python train.py --model="segmentation model" --dataset="dashed paths with two dots that lie on the same path or on different ones" --train_examples=295000 --image_size=64 --crop_scale_min=1 --horizontal_flip=true --translate=0.06 --num_classes=4 --arch="unet" --norm="groupnorm" --activation="relu" --weight_standardization=false --pixel_unshuffle=2 --widths=[64, 128, 128] --blocks_per_level=1 --block="plain" --attention=true --upsampling="nearest_conv" --init="trunc_normal_002" --residual_init="none" --optimizer="normuon" --muon_scale="original" --lr=0.013 --momentum=0.95 --nesterov=true --orthogonalizer="polar_express" --adamw_lr_other_params=0.0021 --grad_clip=3.0 --l1_shrink=0.01 --steps=15800 --batch_size=64 --epochs=3.4 --lr_schedule="cosine" --final_lr_fraction=0 --warmup_steps=790 --weight_decay=0.01 --adamw_weight_decay_other_params=0.01
Rows from block 3 of a small segmentation model, named by matrix and row number. Each number is 500 + 25 x the weight over its row's rms, rounded and kept within 0 to 999. All counts start at 0. Numbers have three digits each. After the name is the row's rms in percent of the matrix's.
Before each channel's rows are labels from the 100 images, of 14976, where the channel reaches its highest value: "responds to" is what is common among them. Only what is clearly more common there than usual is listed. The data: dashed paths with two dots that lie on the same path or on different ones.
# conv: 3x3 conv (model.mid.0.conv.weight, 128x128x3x3, each kernel summed), inputs 64-127

responds to: many distractors
conv.1 038:496500500465500500500500500500500500562500500546500500500500500507500500500500500495500500729500500500500500500500500500598500457500500529500500500500500500500500500500500500500500496500477500

responds to: short paths
conv.111 124:470500500437500500500500500500500500507500500507500500500500500457500500500500500721500500476500500500500500500500500500475500533500500576500500500500500500500500500500500500500500537500453500

responds to: long paths
conv.43 180:438500500464500500500500500500500500500500500505500500500500500678500500500500500411500500483500500500500500500500500500464500498500500553500500500500500500500500500500500500500500484500551500

responds to: long paths
conv.27 127:381500500395500500500500500500500500486500500504500500500500500636500500500500500379500500583500500500500500500500500500450500483500500562500500500500500500500500500500500500500500479500438500

responds to: short paths
conv.105 280:567500500478500500500500500500500500504500500516500500500500500482500500500500500549500500510500500500500500500500500500481500625500500718500500500500500500500500500500500500500500565500509500

responds to: many distractors
conv.33 129:552500500518500500500500500500500500498500500494500500500500500621500500500500500433500500685500500500500500500500500500589500510500500452500500500500500500500500500500500500500500495500492500

responds to: short paths
conv.69 060:664500500454500500500500500500500500527501500476500500500500500515500500500500500489500500656500500500500500500500500500474500472500500530500500500500500500500500500500500500500500520500492500

responds to: short paths
conv.126 167:432500500286500500500500500500500500636500500488500500500500500495500500500500500466500500502500500500500500500500500500516500525500500556500500500500500500500500500500500500500500513500510500

responds to: many distractors
conv.2 067:490500500510500500500500500500500500507500500522500500500500500454500500500500500552500500500500500500500500500500500500743500566500500466500500500500500500500500500500500500500500465500476500

responds to: many distractors
conv.47 054:712500500469500500500500500500500500509500500532500500500500500408500500500500500505500500567500500500500500500500500500556500515500500568500500500500500500500500500500500500500500539500523500

responds to: many distractors
conv.40 063:548500500555500500500500500500500500525500500503500500500500500469500500500500500557500500630500500500500500500500500500700500497500500405500500500500500500500500500500500500500500500500519500

responds to: short paths
conv.100 066:540500500484500500500500500500500500493496500496500500500500500292500500500500500534500500442500500500500500500500500500417500457500500584500500500500500500500500500500500500500500456500419500

responds to: many distractors
conv.39 075:586500500504500500500500500500500500502500500501500500500500500545500500500500500423500500592500500500500500500500500500653500630500500495500500500500500500500500500500500500500500594500526500

responds to: short paths
conv.92 053:494500500428500500500500500500500500513500500483500500500500500613500500500500500489500500387500500500500500500500500500452500370500500424500500500500500500500500500500500500500500524500539500

responds to: many distractors
conv.41 101:578500500427500500500500500500500500502509500493500500500500500524500500500500500548500500660500500500500500500500500500645500489500500371500500500500500500500500500500500500500500511500508500

responds to: many distractors
conv.7 033:553500500629500500500500500500500500509500500472500500500500500490500500500500500431500500522500500500500500500500500500614500472500500391500500500500500500500500500500500500500500449500572500

responds to: long paths
conv.53 102:519500500397500500500500500500500500503500500502500500500500500539500500500500500385500500496500500500500500500500500500492500370500500458500500500500500500500500500500500500500500359500410500

responds to: many distractors
conv.0 045:481500500496500500500500500500500500524504500474500500500500500505500500500500500498500500651500500500500500500500500500515500518500500302500500500500500500500500500500500500500500573500469500

responds to: short paths
conv.103 142:519500500462500500500500500500500500505500500502500500500500500572500500500500500579500500461500500500500500500500500500350500346500500527500500500500500500500500500500500500500500534500547500

responds to: many distractors
conv.37 097:617500500534500500500500500500500500503500500496500500500500500455500500500500500398500500603500500500500500500500500500676500576500500486500500500500500500500500500500500500500500484500478500

responds to: many distractors
conv.38 089:499500500522500500500500500500500500503500500496500500500500500597500500500500500559500500543500500500500500500500500500655500644500500430500500500500500500500500500500500500500500476500507500

responds to: short paths
conv.94 057:537500500671500500500500500500500500478500500512500500500500500528500500500500500507500500337500500500500500500500500500519500412500500526500500500500500500500500500500500500500500513500456500

responds to: short paths
conv.120 054:557500500350500500500500500500500500462502500458500500500500500503500500500500500540500500422500500500500500500500500500543500435500500471500500500500500500500500500500500500500500570500387500

responds to: many distractors
conv.45 069:559500500372500500500500500500500500457500500492500500500500500470500500500500500581500500667500500500500500500500500500501500535500500551500500500500500500500500500500500500500500549500503500

responds to: short paths
conv.65 083:609500500441500500500500500500500500502500500521500500500500500482500500500500500361500500499500500500500500500500500500503500421500500492500500500500500500500500500500500500500500569500564500

responds to: many distractors
conv.32 080:591500500700500500500500500500500500499500500501500500500500500472500500500500500566500500577500500500500500500500500500566500508500500465500500500500500500500500500500500500500500471500511500

responds to: short paths
conv.28 117:542500500481500500500500500500500500490500500504500500500500500470500500500500500569500500320500500500500500500500500500362500421500500464500500500500500500500500500500500500500500549500466500

responds to: short paths
conv.96 111:377500500517500500500500500500500500505500500514500500500500500612500500500500500573500500437500500500500500500500500500470500515500500571500500500500500500500500500500500500500500642500525500

responds to: short paths
conv.102 048:526500500480500500500500500500500500515479500513500500500500500433500500500500500466500500480500500500500500500500500500450500494500500495500500500500500500500500500500500500500500516500343500

responds to: short paths
conv.121 053:557500500444500500500500500500500500464501500517500500500500500445500500500500500595500500409500500500500500500500500500525500471500500393500500500500500500500500500500500500500500513500514500

responds to: many distractors; short paths
conv.13 051:574500500456500500500500500500500500437502500372500500500500500399500500500500500570500500610500500500500500500500500500492500517500500375500500500500500500500500500500500500500500573500492500